config = dict(
    model='contrastive image-text model',
    train_examples=97500,
    horizontal_flip=True,
    vocab_size=67,
    encoder_expansion=3,
    text_encoder_causal=True,
    text_encoder_layers=8,
    text_encoder_norm_position='pre',
    text_encoder_drop_path=0.15,
    gradient_noise=0.1,
)
Rows from block 3 of the text encoder of a small contrastive image-text model, named by matrix and row number. Rows with one number belong to one neuron. Each number is 128 + 24 x the weight over its row's rms, rounded and kept within 0 to 255. All counts start at 0.
After each neuron's rows are labels from the 100 texts, of 14848, where the neuron reaches its highest value: "fires on" is the input token at the peak. Only what is clearly more common there than usual is listed. The data: pictures of board games with random positions, seen at a slant.
# fc1: MLP up (text_encoder.blocks.3.mlp.fc1.weight, 768x256), inputs 86-171
# fc2: MLP down (text_encoder.blocks.3.mlp.fc2.weight, 256x768, transposed), outputs 86-171

fc1.43 [168 141 156 120 133 155  79 165  97 108 141 140 133 114 128 134  95 164 119 106 121 173 116 109 113  98 124  93 117 109  95 153 138 123 170 173 117 125 119  94 157  89 120 116 156  87 162 135 121 146 102 158 125 119 124 148 161 148 123 132 139 118  97 163 125 129 121 127 111 142 138 120 113 150 126 117 112 136  67 141 114 145 116 131 105 131]
fc2.43 [117 114 112 143 126 138 117 143 113 155 155 134 126 145  87  48  91 103 137 136 146 149 140 133 118 142 150  84 123 117 126 104 103 133 114 163 118 128 123  98 108  89 147 146 126 159  91 122 143 138 143 148 132 176 140 120 122 146 152  99 154 125 146 133 134 124 121 141  99 129 106 144 166 131 121 173 140 170 103 124 152 137 159 144 126 127]
fires on: "23"; "25"

fc1.438 [144 126 105 121  98 116 133 145 118 153 120 149 100 162 149 130 120 100 143 138 134 116 111 136 143  77 129 161 123 115 113 143 103 133 166 166 104 139 128  97 117 151 117 167 109 119  83 128 117 140 137 105 128 142 160 115 159 133 169 122 130 140  93  80 162 127 162 117 174  98 149 136 133 144 135 131 119 127 108 157 103 111 104 138 163 135]
fc2.438 [129 126 132 118 139 111 116  90  94 126 125 124 145 130 119 125 138 149 145  99 167 159 132  88 145 126 136 139  70 113 150 144 121  99 157 120  94 126  77 119  80  97 165 132 140 165 145 138  73  85 156 120 168 108 152 120 107 178 139 141 131 125 125 141 129 123 175 164 132 125 145 157 108  99 161 112 147 152 114 153 120 136 143 103 111  88]
fires on: "noughts"

fc1.707 [127  85 155 122 138 122  82 122  92 101 120 109 127 135  98 101 168 107 125 127 107 134 144 126 187 159  81  90 136 131 148 122 111 146 154 119 153 116 134 141 145 129  98 110 102 160 154 184 103 136 108 117  87 142 121  86 157 135 175 138 169 135 157 129 145 106 102 122 144 141  97 109 169 105 125 153 129 149 125 126 109 181 124 153 135 128]
fc2.707 [115 127 112 153 150 145 120  77 165 132 147 112 186 148 113 169 143  75  95 150 127 129  91 100 121 121 117 109 130 114 154 167 115 164 117 141  96  98 149 129 152 124 133 146 151 143 130 110 114 146 128 144 146 122 114 115 147 117 151 136 138 147 145 153 140  71 117  98 119 137 118 124 125 138 114 114 141 155 104 114 182 118 169 103 114 177]
fires on: "noughts"

fc1.364 [120 110 117 124 126 125 129 107 157 119 203 119 117 112 139 125 124 143 183  95 117 172 142 152 102 116 117 125 132  95 134 124 133 145 132 127 116 145  87 123 137 143 156 120 117 113 149 192 133 157 139 124 116  94 107 175 103  98  93 102 118 159 142 177 143 127 170  78 112 132 143 146 135 164 139 127 103 134 139 133 117 130 149 142 107 132]
fc2.364 [ 84 132 162 157 132  80 140 146 110  97 155 104 127 128  90 110 150 125 104 158 119  55 143  74  94 140 112 145 132 129 152 178 146 154 126 157 127 105 124 134 153 116 130 141 126 143 141 144 160  96 165 132 167 131 144  85 124 121 144 144  99 127 101 113 151 108 112 126 111 103 132 116 145 175 102 107 137  93 131 132 131 132 126 132 145 157]
fires on: "noughts"; "stones"

fc1.705 [122 147 125 136 116 106 129  99 144 113 115 122 126 147 158 158  92 120 138 145 109 140 130 138 100  80  93 145  83 126 117 130 152 119 167 118 123 129 138  93 191 154 153 106 108 159 144 104 118 105 114  92  99  69 124 148 149 101 189 117 149 122 101 114  92 118 133 133 128 137 151  95 135 172 130  82 131  89 152 150 123 169 126 108 141 122]
fc2.705 [107  95 103 195 150 106 138 102 138 147 133  89 150 139 133 163 142 106 134 148 120 131 130 102 119 118 144 155 130 141 152 134 119 124 152 121 151 134 121 150 133 120 110 126 122 155 117  90 132 125 147 122 108 108 119 112 145 115 139  67  71  80 121 149 114 111 145 105 102 129 153 131  88 128 126 137 116 159 113 122 155 119 135 137 111 145]
fires on: "discs"

fc1.135 [169 174 150 104 109 129 130 121 123 115 170 135  96 131 114  92 119 173 120 114 129  98 124 105 120 110 111 102 166 111  86  85  95 149 146  85 145  95 133 140 112 168 156 131 140 137 106 120 135 156 152 131 143 127 129 118 117 133  95 164 113 181 104  81 129  95 117  88 136  90 100 154 118 130 129 148 110 132 107 125 150 139  75 151 133 150]
fc2.135 [123 131 166 174 122  68 157 106 104 151 155 106 121 131 106 135 108 127 106 121  79 165 131 105 152 112 133  66 108 114 115 122 156 115 112 125 130  73 105 109 105 146 123 172 149  97 100 111 148 156  77 125 122 108 130 104 110 149 115 120 127 183 128 166 108 128 190  71  69 151 107 147 159 120 130 128 153 119 112 145 124 161 134 144 123 154]
fires on: "<end>"

fc1.248 [152 144 146 115 102 134 140 178 171 132 116 161 160 140 110 123 101 130 128 162 137 164 105 127 138 135  92 142 156 155 139 113 114 147 138  89 116 124  94  98 164 140 132 110 139 105 142 104 152 112  99 126  98 152 113  80 136 132 185  70 127 153 135 137  94 116  87 167 120 138 138  47 148 150 177 142 101 130  98 149 156 121 130 101 123 102]
fc2.248 [119 149 116 154 117 130 126 126 136 114  81 167 135 120 157 146 143  77 124 127  82 126 140 142  85 109 104 104 135 159 121 118 120 161 126 115 114 113 134 117 114 134 138 115  66 122 107 156  92 136 152 146  83 105 166 140 121 139 136 167 164 106 144 104 143 110 153  71 125 109  79 120  91 152 103 132 102 123 173 156 169 116  79 148 167 115]
fires on: "discs"

fc1.562 [130 124 117 131 129  84 142 168 118 136 102 151 127 117 142 109 122 167 110 109 118  97  90 115 126 158 142 176 123 148 121 150 112 146  99 167 113 160 135 180 124 146 141  90 166 164  95 145 124 134 147 110 121 123 158 112 172 132 130  64 132 106 132 135 111 137 162 151  84  80 134 125 139 136 137  97  80 157 153 184 132  93 126 135 107  88]
fc2.562 [159 145 170 155 105 146 110 123 162 182 105 154 117 116  97 109 163 155 136 134 110 164 140  75 169 132 150 115  89 115 142 145 147 152 131 112 154 138 112  77 136 147 136 109 107 113 163 103 151 102 157 123  92 140 134 114 149 141 138 158 113  93 109 103 112 141 139 128 168 133 137 115 119 118  95 158 156 114 134 110 122 136 125 105 135 181]
fires on: "23"; "26"; "24"; "30"

fc1.688 [116 144 168 163 161 126  99 171 113 158 140 139 154 190 107 117 114 125 118 124 183 129 147 114 141 170 108 110  84 111 125  65 102 111 138  93 136 139 124 103 146 141 123 129 127 103 158 111  83 138 104 101  71 128 155 129 154 122 146 143 147  70 114 158 133  99 126 174 150  73 114 111 143 189  97 143 125 120 112 125 180 156 117 125 148 154]
fc2.688 [157 112 143 115 131 132 131  90 107 161 129 144  99 175 106 167 111 122 138 139 146 126 163 106  89 140 134 130 118 120  79 103 145  69 140 156 169 135 154 111 193 125 141 115 131 149 131 153  76 104 120 167 176 106 170 127 126 113 155 124 122 139  95 128 131 125 102  67 103 121  95 140 177 102 115 132 116 137 149 116 120 157 170 136 119  95]
fires on: "23"; "22"; "24"; "25"

fc1.385 [115 151 116  98 125 109 166 171 105 124 110 104 132 140 117 166 112 132 124 151 114 111 135 140 146 144 103  80 125 177 135 126 146 156 117 144 110  96 146 122 135 153 181  87 135 159 141 102 122 141 131 120  78 109 151 175 159 156 108 103 115 125 111 143  94  89 112  72 103 114 124 129 153 168 135 108  65 100 141 147 131 121 146  82 156 128]
fc2.385 [111 126 121 122 144 166 133 172 163 155 133 130 108 151 153 137 139 108 127 162 120 111 163 137 155 131 187 137 166 123 140 120 104 178 167 136 178 123  96 110 155 166 124  66 143 174 141 119 116 135 141 121 149 171 113 114 121 131 147 131 118 166 149 139 129 138 111 155 100 125 161 158 119 145 152 142 130  79 156 114 107 146 209 137 115 154]
fires on: "23"; "24"; "22"; "25"

fc1.746 [164 124 129 126 107 128 133 138  98 119 150 152 131 127 145  99  68 126 142  96 139 124 107 134  72 137 157  82 146 125 177 123 139 178 104 101 138 130 126 105 102 124 152 149 112 117  88 114 130 175 143 138 139 116 118 124 128 154 116 106 130 160 135  98  99 113 141  78 134 157 102 111  96 170 133 174 129 107 102 116 110 113 126 142 138 126]
fc2.746 [119 178 151 127 167 111 125 107 141 132 154 171 146 150 121  96 163 145 142 131 131 123 113  98 135 116 108 119 119 145 129 107 170 109 117 169 149 122  70 179 125 114 103 104 116 130 127 124 147 124 140 104 137 130 102 145 109  92  92 108 138 130 110 132 112 122 202 155 116 133 120 142 113 120 115 131 131 146  70 130 121 115 104 141  77 144]
fires on: "discs"

fc1.714 [118 164 134 109 120 151 134 111 123 150 158 168 129  95 149 144 118 137 157 135 146 131 142 102 102 118  81 105 144  96 149 141 159 102 137  95 127 129 148 123 111 147 100 140 165 146 136 113 123  95 142 157 128 148 102 123 150 145 165 154 126 162  89 157 119 169 115 167 100 118 130  96  88 138 100 130 142 153 101 129 137 155 163  91 124 147]
fc2.714 [ 80  82 123 126 133 147 154  87 134 111 105 134  90 155 137 124 168 113 116 133 173 143 120 125  81  99 136 135 115 143  99 100 116 145 147 147 128 139 112  96 118 116 116  98 120 121  86 148 123 110  98 129 141 154 151 138 132 159 144 129 149 120 145 129 113 109 143 106 124 103 131 125 135 131 138 116 138 164 132 128 149 123 109 124 149  69]
fires on: "discs"

fc1.387 [115  79 114 146 116 135 148 142 139 174 173  97 143 119 131 165 107 132 129 110  88 129 138 156 138 145 152 141 124 148 152 144 121 131 127  42  97 150 130 180 141 159 118 133 146 111 110 142 105  76 165  96 109 120  77 122 138 103 127 139 154 120 121  88 138 110 103 147 138 124 143 155 120 178  87 162 126 117 128 126  91 129 128 120 122 112]
fc2.387 [132  77 105 142 144 161 162  85  79 119 113 134 141  99 112 118 151 125 129 117 131 157 160 127 163  84 186 118 104 118 102 145 140 133  81 112  75 125 144 133 120 139 121 185 126 120 107 122  83 107 114 138  88 130 125 143 172  85 135 121 137 148 102 140 134 163  93 114  99 134 109 140 121 150 114  97 123 130 110 134 143 110 113 114 113 151]
fires on: "<end>"

fc1.528 [123 100 190  97 122 157 133 153 116 104 142 126 102 113 111 125 125 103  88 128 143 119 107 127 111 163 124 153 133 171 110  71 148 127 147 104 133 149 142  89 129 166 175 118 133 132 161 136 122 123  85 127 127 120 158 160 169 121  87 107 131 120 131  66 152 110 139 136 124 146 166 119 139 104 116 101 128 134 140 113 117 161 126 176 183 140]
fc2.528 [143 129 146 129 112 155  91  91 120 140 127 113 124 114 180 138 120 108 135 191 109 174 124 156 103 188 105 149 120 139  93 119 171 100 152 127  72 118  92  88 109 133  94 131 137 129 102 118 140 110 141 132  86 117 121 154 107 132 122 146 148 148 105 131 134  92 153  99 139 112 114 116 160 136 165 132 121 133 144 171 125 132 114 130 104 127]
fires on: "23"; "24"; "22"; "25"

fc1.712 [159 172 121 134 119 154 139 117 155  93 142 133 177 119  98  90 121 104 126 123 130  93 133 159 122 195 155 112 124 135 132 115 148 130 137 139 155 129 144  93 169 146 114 125 132  94 103 110 129 126 128 123 112 150 143 165 131 133 132 158  88 154 142  99 148 135 131 115 132 121 133 138 133 151 133 114 104 117 133 106 150 156 162  92 157  91]
fc2.712 [127 155 154 142 134 135 101 109 159 106 127  98 129 146  88 150 126 122  78 149 106 113 143 190  79  84  64 112 112 132 145 147 153 126 107 165 143 144 143 125 145  57 126 114 132 111 142 137 125 139 125 127 136 171 171 136 137 107 141 160 122 142 176 152 146 105 134  74 133 132 135  88 149 180 126 148 168 121 117 116 132 141 143 111 124 107]
fires on: "noughts"; "<end>"; "7"

fc1.608 [117 170 136 131 140 140 118  83 130 100  97 112 107  70  88  93 131 119 180 128 161 119 160 118 133 124  76 122 151 109 132 154 145 141 113 115 103 144 114 114 126  91 129 127 124 121 155 136 142 114 138 175 148 121 149 134 181 174 115 124 141 105 128 128 156 120 156 117 141 137 130 158 146 165 111  82 161  86 133 134 149  85 100 150 105 124]
fc2.608 [137 140 122 132 102 152 171 127 149 149 119 138 140 138 134 127 142 138 107 138 104 128 152  95 126 177 129 128  76 124 126 101 134 121 141 172 127 130 117 122 111 130 157 166 131 180 112 125 118 106 104  85 123 115 136 143 155 100 135 137 181 152 171 145 130  96 159 135 120 135 123 149 109  82 126 113 147 164 127  97 126 124 130 111 177 126]
fires on: "23"; "24"; "28"; "29"

fc1.427 [135 133  99 157 137  88 117 148 115 110 124 128 120  83 125 174 131 132 109 120 127 122 114 114 138 129 156 121 123 124 134 124  97 108 131  95 121 130 151 117 146 103 150 177 163 127 157 106 107 122 127 108 133 111 125 151  88 129 149  81 112 124 122 175 151 153 102 119 115 158  97 168 134 129 108 142  98 118 128 144 111 124 149 154 201  91]
fc2.427 [126 155 118 178 131  82 168 119  99 116 121 155 133 146 103 117 169  91 171 125 166 160 131 130 132 152 179  99 142 111 117 101 145 103 168 127 150 110  88 111 128 149 136 119 121 131 112  69 141 160 122 103 138  74 137 125 184 111 133  87 146 121 127 152 134 132 104 129  98  99 127 132 104  87 104 108 112 101 133 106 151  90 134  98 143 138]
fires on: "23"; "22"